config.toml
train_examples = 78125
encoder_norm = "layernorm"
encoder_norm_position = "pre"
encoder_bias = "all"
residual_init = "none"
max_grad_norm = 3.0
epochs = 26.5
Rows from block 2 of the encoder, named by matrix and row number. Each number is 500 + 40 x the weight over its row's rms, rounded and kept within 0 to 999. All counts start at 0. Numbers have three digits each.
# fc2: MLP down (encoder.blocks.2.mlp.fc2.weight, 160x640), inputs 480-639
fc2.25:445509510495511507570515502496466526486389546488446467482513492479488520481487522473497478444547518553499461531519485556490522485504524541617493495469523524473478459529453517495501489493541483487530524466554460551559472556479553436496520547521489574450474466436449463438511490518525505563448469488512583469509538435498501454455445530456538516501532533471479484536416463469461446499549555449513515596515599464459480477510483528488439503484488525515566517490592527464486474452470511
fc2.26:471431483495559448453472530508520467500445516504503506490486418487526589499491457501558397560519409553544509505545452481499485522525514562523518485479448432526542496535521438524523506433467534460495471547480557471462493513434470510427549524496511534449566499527532487491474516498532484468499539510583515521633508446484466464498526530512575525509551469496467500550503512507559528484495456501514497490499522542476546557520473551491524475466526546525412453521499499509441549513513459
fc2.27:485551472486483493572498544524488483552517471467515522453525505539437512514546461514518548492366516466561446528544404471457593510470495491448549508483504605457402507509503549532549542563614491506482452517510521462522475501471553473531497537516509590510552453582518471490471471527420455493428529453498497486513509459488441489515492510495500461551565486537505589530484488457534513580437469574455579515467482473563532526475550456587509552560507549508552459508499500513514472501445561
fc2.28:460550507502488493521597503489552507455444486512543469528537479503537386556469448464479520406531508479502526483483511432469503506492508489484524483488480493509555481565485447501521480487447498470430501557566462479546479466571449497445531508522534480454434477461502502467500521505504489513436497495540480518514498552556453495528476504526542518522458578468449441502453470494506491463477495473531425457523492544514462456539484455517551477535507572446499513498503516502476503483484500
fc2.29:405455473543501529391401521514411529540535498523579535476550491481483520460533510511524504530489504520469486499497537491485473556481498519525487590594494514491468483514486488523572457453463544537429513527423488509521437446497522446409517498544493487519490459502533500534486498509468550457470534501485556533537546524446475514467524588536530538529503535484440487540536511530536535430477438492565488501494487477502469508520501507542573485471532469597506515507494511493521550525537443
fc2.30:489508474493470502470462520474543499507524493525455543472460456502514506506507486582441507435535519498546475465412560488517536483538458459517563474452475493523557451549475516447510512486505524531487487528610532563452530528516482565485550516580462469539480431437493457489500514468519543568536548559568541501382460526517476515494475428490498425438522511537420554472487499466532481441389477472464563538524503494422499527551438532585513476483535490502446493523509558482426534501447470
fc2.31:468455465507512439430450467504445527542535508472448550525484480468448518498482490517470538530438502448542467471520458466439508466475478488500557499454530492476446498515495533551497439435479449503433476488432529448498486483545541503525475542458446490475434507436454536458517451500480460454442506490522511550552536485413540505480478523535550548481502541459446511505528495465461455518475499467517519519423552483570524553437498460498460510512485498538409465440545564496533460507517533
fc2.32:518463496514447519400470535539505489513462485480450554480453529508532561594501533469480531543460513516489508537530476487489520461566529481470436487485489463489476497455487484472425491504520493522502510489490555455498435519538554540508539388495433505420519535540486514546573502512478488490484543457523554457451503517508482543479454429517455384456557498464515470502539518513516498472495518488534463445464511470514497502521516487582456570532547549442521475426447509496454501523554510
fc2.33:586424450507499487525575525415460479531576503499500479467559506595502541526484496472500502456556441501497482473469413420464539584472464493566502546574532522432555491501480542533484496519519468506471497475505507480577481470567472516492592499518483510524551525594504513501502591486485466499532495387533487468525507512493510549502457500547486472466571518445490486512460479515492431467494623521486479530444525537501500488539502467502491511461507461487556465452602484470467541487489461
fc2.34:498477490544443517529472496550435476497463457491518528525491466482416528498507480536449442527447496512499471491457516519565516459486522504502443535475549425409531471458538472486492538521545428483590487461582535497523542565480524530510514463477453481469479503535478533476514499415538552484547508453543436478435528477472429456565471487490571501525508510625581465482485547450531442502478466456470600479440461503512444479459473481456484503533476393469539505468514510463580437493517489
fc2.35:497517505463455497546584505508444486464567530501462569528494489496517542528582476489532532535405515474502544423451543478461565514483498490449477538459522511509493478543528468484486524497471541400526609481520434538533455460527554505524543496490533470434441495474430476586575457505535567489514439501487519513482500519508478463573486577483480459517466478471453471476476489523509525502447504437470460493438531446497531474520495494457445540527502531546532443516517493514374521501444485
fc2.36:492422547448519465381519481421493558490438498516491515468556459528412493533488524466488551425482489508427527486446489498461441531489394546520502454559471432509505450439475438468579483440519470537518499368477509569494557503503492497511499488499517491491516515565466499463517473531515519439487501481527454497584527462520443560558424474489494512533558510443499476488438531503518467488488406551517530460506476496462527496509509443536492485508522457440364545517405547514468487514531484
fc2.37:467468551503532458498444457570469390414469495547495472486529499522475444448498423486518552474495468460495507512529491475454531493496435466464534491539556492413518545536454514602488545471513510555469455543568532439499481478519517533479529533601497548461466541448478538548449559519464586444433457478489487513493486567511598475498535529499488491525454526533464471456486526540390551513514495505531510505510582485492561553546535488421528571519461519494494481398603431542540499461497603
fc2.38:471503485506536530445491522451502511485485497523482535552480498511525468446476525454507461427494459425471516403513544515494476457507465426450432524530574446501508486460489528471482504478502501429514465459415521477527490455538545483534497488445566492470515469465489472563544520556436509423482478558490427500501555464574444479478534552499528497551476540534420499546461481542484469524544425533488567498534454479526552484543453515554550469510498464469336528475412512509531530516536548
fc2.39:472538499483531497537545463551525535537465529481454574527525511513472500484409497509439473562427512563559466498523468534546521480493486456448545486539509488546504566497442503503559515459483444538577543550585508533544472397497572544522536569451524522504457459509534530456500468494501504503473555477467436510551538499489486501544517487524499536509444475530441501498542542484459484482509510508565497467496459473455467536462510544467575492494467491476424487429484531472476514511556480
fc2.40:479507446447486474449525493502503441578555535507439499504472489518466497424524506486474473438530548507491481469504451499477512447480541492522511514448487520516487448549501458465500493426504504483557414497499453515520533475540453482558545515476465573495598499525495414574486428459508515459489478453562519526460529482434506465478553533501507409391484546510518507562443449555497483454523496482480516535494362484433496503486494571518458426477461558453480526477538497510496481585511520
fc2.41:475552468502557485506496521524462510524598538550499471500502533565541545494518549498533524491524499451517569487442514485506555487502488468482495442556437453470483531502512456469550554519560481521466516515493528498449549508466493525510509533495478522479513533485542504477552463473471536531538511501514502584535531545532517443459574505458547487504488476557447510527504513470587525532472451521469529542511498472517542571566426504483503540503550478538448536496490529571543467434534547
fc2.42:597560471544425557574497552504496526493469392516522472470506460491527451516439490517512489450612431556528480495512463477508470474504534492530597512440482484472533521481536469555539509463429375491515511497534531489517460451580434546535474543502473488482513472551490478478490517509481542462537501509520525462428522485554485481550511485533445435508504459539555486540532479517547556559514511510514554567530530489542528492484479442504544539539500516462440573499605486489533533471440532
fc2.43:476506504533407466548516528489463506525465461473466488514454483504476490435505474494474563433527533475543506470441488507506405485435389545549498472486447470499402479502478583514493486464530460499465536546459528512494492506458515502475533391473438484476594483516514497482492431512510467499480485547480421469460408529509495489531497483475507481562505551504540469463493494488538463494532477430469522506388542528498519476566434487463505504518511497457423471435478445475479432516495454
fc2.44:494520451453522494529515474523513521442515500523419475556479497461510464484543483470517465441447471524496488500556487565510495509461507544490397482466529517455520480459485410512467547519494511463522527479554488543531520587510512481479467462444502397528428529490498459463514498491487515518448519449488515499510488461423467508504538457514546444446494516442525567540608473486544482504474498422514504503551537453494560425471483489483472549489495412454565513499472473455429461451443487
fc2.45:456488417520495545423556437509483530518492504461421432496512529531579553511434557536503504527476484545453546543522477517562482490535499530536501439495503488577461466470542481531503444494469501512480455477487551503534479523480474519579454490543537501520483455478472539468498486460504490513521467485522466512512537480508492532441571520491474419500445547433466537499495566461431495535489565512535557481433529536509585567500534534437565407540503441470453501454474533454517506480528508
fc2.46:413502559523487439401502501498517493494528483492505456473464539494459517571521466480435511498549456526477536498512476533509492495525497476500468451525449512523457437496477498537453559498496450486540507459425489541469448507509548511541522505624517495494436489541495501475438527538489455468466492501530504445509471471432493465448476473448470488537450441462554461467513555469561517491552544532491434512579473468545559467533537502416470466478490463513568451523586469471508533498498444
fc2.47:545457514584474568565538546527496465455563487543525484521548467456520573453471436519569487496493515497498489547457524517485481511492512522519514474491499534488543497491526438522531541586528426492477452520516481536531500491494500536521498477457511472473514458510471540514484457471491540482486586435518488506470522507423519466514485503525556486432570449427563485510491500560460419478444469462456494478495545542453447498583526478506451466486486585455653457566443470444477438496490462
fc2.48:537488525440519551561606458508487514453491534488529507527478477573469583538530554467471516479480470580471480448529449542516470542508466470515391435500507442524517492508523517484527516447454537494517413450562486480476578441495558499478497574418526494527509473523483499570482496466522531444484517489557489501503505472447524504544520530470470615509458516479489516434551587529404497476430548499496523508493496446524436535524510516496512549586497446517420505485551517462524423461498544
fc2.49:466495510475493535402398491481538432534493436501546509582547574472479545518516520508507480561542486543479525478440500478494522541462552467516446548494516523574488468575503539518508570483491470535473547456480508487505428499496516502530495534556542460561434550348461479503468562498570499486489519525518459548491526478486494524446488540493444554438473458480427474534489492465452468440448516395479449513573523501511500521502511437482469484491571501537491526487379493545537492471532547
fc2.50:491451574463550467442476500541469435543462475453560472468498566471376605508543518542477515658511568453457480513464568503544505491548510546503513500538437480516522497459480551462527460469468483510501521539467482532473388452504518515508532484573457504555442537528571555477463528521432522549412481507546483532509538537479531496466500479475384557558500481528494476468511531511484551489504492531530443476426460512534541528488527529455451495467500512552553476468547565488526545475495552
fc2.51:486524584521469503476478502551515537497592500533532491480537480540556506527550517481427536548460472486496507623540524504494478520505552513466463567461477560489476585495484530534420553544584571498531444521471518498466433441489473483540525512496459504474441521485378462431610478487502506488492544507492469474552495507470519489497495441469513568476452502462568467486495460494458544475526495484461469467469538451522480431576507469497497444515542525427594475422505470488465519560509480
fc2.52:516463488565500520475481487526544496480601529498539533406537552414557509528555517495441552512507462586539478524479549513430538568577541529480520465474551514416548460514513482477438470528464460495515489533446487465573513496507515471516511455590521491479506496546515481501548510396507457486465520489509505526538392536537557498561534491460509400511544501491487520561489500578504413518520460495502484497504499560554481609503541498536566471520486486514492506492466550480529508518443436
fc2.53:487445552470491480440448468499537487479504442480415487523453477511436426508581453482442538563485483486513562465559460494470512542534397515543489535467515468487416485498471547530537449492565445502464513470522475553481485481465423556503531487481516501525423540516477535482502486512448418467388517465526500500449553427421461465545495492502487488482527477496415471451540570480450536529510514526644470519560498449475458514493532531543523443520476471574438503482502516510494542496509452
fc2.54:450581513452515506655536497456521456499498543489537516559505474512550486546483524524505507483595518388510515531500557475472502561596563554515578533487498521501562521469454512486492559547503565522546524457511450541507490545478478529501474467493430572579509460546459524436495524492449517582518531515543472492531470545474509433465496491526605521472429509497576482471472504524516543434521587441512467526463547503489427549477542506437495495480468509503543521558552514505485524515525575
fc2.55:438469509504469453547554491455537450444523456500503493508506499494436575479487520517394528409500454411508454464486459529525491536536536478544517492518536488495586590490520473470472556500467492516504527482455489471502466479580545580520561484444548474524489497489549495544450543595575514518525444476525537462481481569559503509468445487553443433597441552439502488503450536488505460525564605544502487485544521549454395496532545572533551468466542564551545551457534540482493519491539539
fc2.56:458573465487540575626518476525567567517496543510603468526497493550501577538490519499503464444603587513500474441494485505550503539440558469445606524472508550572537513501464420546491524460505492450517500545565500521483539472486433490481463515497490405549544508466513533484512478570439552538551547502487491444498501595481544522533472446517540524435585504528508411529478555480487495443545533428532462516483535502469509439483495464559453540514526533480554496515482542510524436500521460
fc2.57:535510482524521533557569521462493466549525447475525490516469486503495433495549451574437544439472515529524512434538543485533473500502503507509560540508481537395504477513521525502531486485500490503450498494537462476510426495537574457510472471488500465467511464419493456533511458509476510516497434533469522424483452520477447513452457478497385539594432562472560485512405493439605434482473484505471455507406474515533494467459431592512444530448492540507542459525479497462458499539446482
fc2.58:486505547461439467540518481535495495590489491573570510521522533539496545509523498497516520541485484578541491494556517529555485557483525516476520508471558556504480531498509552557497504537541499500495535564516504540537436482515501535482446573490495502471472569505498511470524560523590467511552536482518368541541511521484574558540514449512569588607520488505519489519505587532583551494471585539472491517470506612496519562487536451523537529534562582474650483489580526461560446451509502
fc2.59:480460532528523420478443503562526580452538553475484510529480470496490482496450483519517474553425543434511496507526413487567545529518471486533520434441590524497500512457487532589497503557566475576467458508517439592504537531486495527570542503442520493443457566509503521546563502525524477516451497471539471578453512420536483495596506496541497449492529429515476536566471517481483556513518457490516502506535554537499560490462522499447486569490503510482402522493470483450509458513460530
fc2.60:467519474539489550484461490474494519444518545461496484520472513482467443519494554490483533530605524454523418517450478462476397508566453474498519581510505528470524500425525480510420503449492564510416502528437484455536387492565479452465489494569514524440473563561452501513461501500512521478505490465549510472437437491481457481535505506504531439590489575490530481483516504505584486514505491443447521524445450531486570484530487511511511430518458597503317469557521486474459495535489485
fc2.61:494633491424563450562513446530509403494545536519510499491494515549516414494491502464496526481361507506480462471529468479498506506472505459490444479544539480479497512470516510524514491535495535451493575513453481496479521499497586513500553441519509490517467510449578490563509403501498505514559563502413484524559486527526437466536500513518514551539471512472574428520500472489461469479513453498495517514511459468526472442519521544512526487476540515523619441476487520479418473499528524
fc2.62:499584492590484577543451434525448467493527436512527489457549514519480423429505490515472446538480554459466445487524480476478388492433451483488390486532487479493427467443531492535444497482470487456519487473492489493512492499468469454467469532477470480459525461537484453550448441509541453445385527561493537482381505440511530508449488483456493440533444496517539568435501502505468456460474502534495456474406536486467454494495492500455501505492494486494512474536506518461541401526457582
fc2.63:527412512468468493452525544558503468506573568457490474459475531526517510430538437448504503442486485530472492515472536465474468496552617473427415576447519406470525538535486452519472499504520519519518460500463474486485529511489425449466503519481417522442481523527507579547495503392489516504485521514565480554493504488534489519471433459453490459429470492495489432495524503520507432469501397470458454527430519488431468386497536419490552535514528448523447528567382490503515460503469550
fc2.64:474440466454481515519551513505565487472500482474498498550462470440411603477541551515471455600345499467453550492519474513488446531556607515431522504528498502481459491464445451481490467482502456504551464498512452528522459496487559502486412505432489471503485462522525616517486436533521499389494489477562513539549602519485467544450508453448491520480449493560542447537448568540503478473521564555464433497469397500434528487442490532516547581557520510518501556462536557482468421538559494
fc2.65:517411486589463368499475530509517517509453541502379575543453524488444531538470525489503471481493471479439519523475441479490487496467473460438485549490487460482557483426525476505449510416517514488449508535459445538503538544482494505551588493468469476474537455532481563572489523499498440391503472467613462467406408495442487556544542472449548534411498514497494546492521562521507477464544423517505467531550484482570498522510534441440515496477465492438430510496497524514521540521493494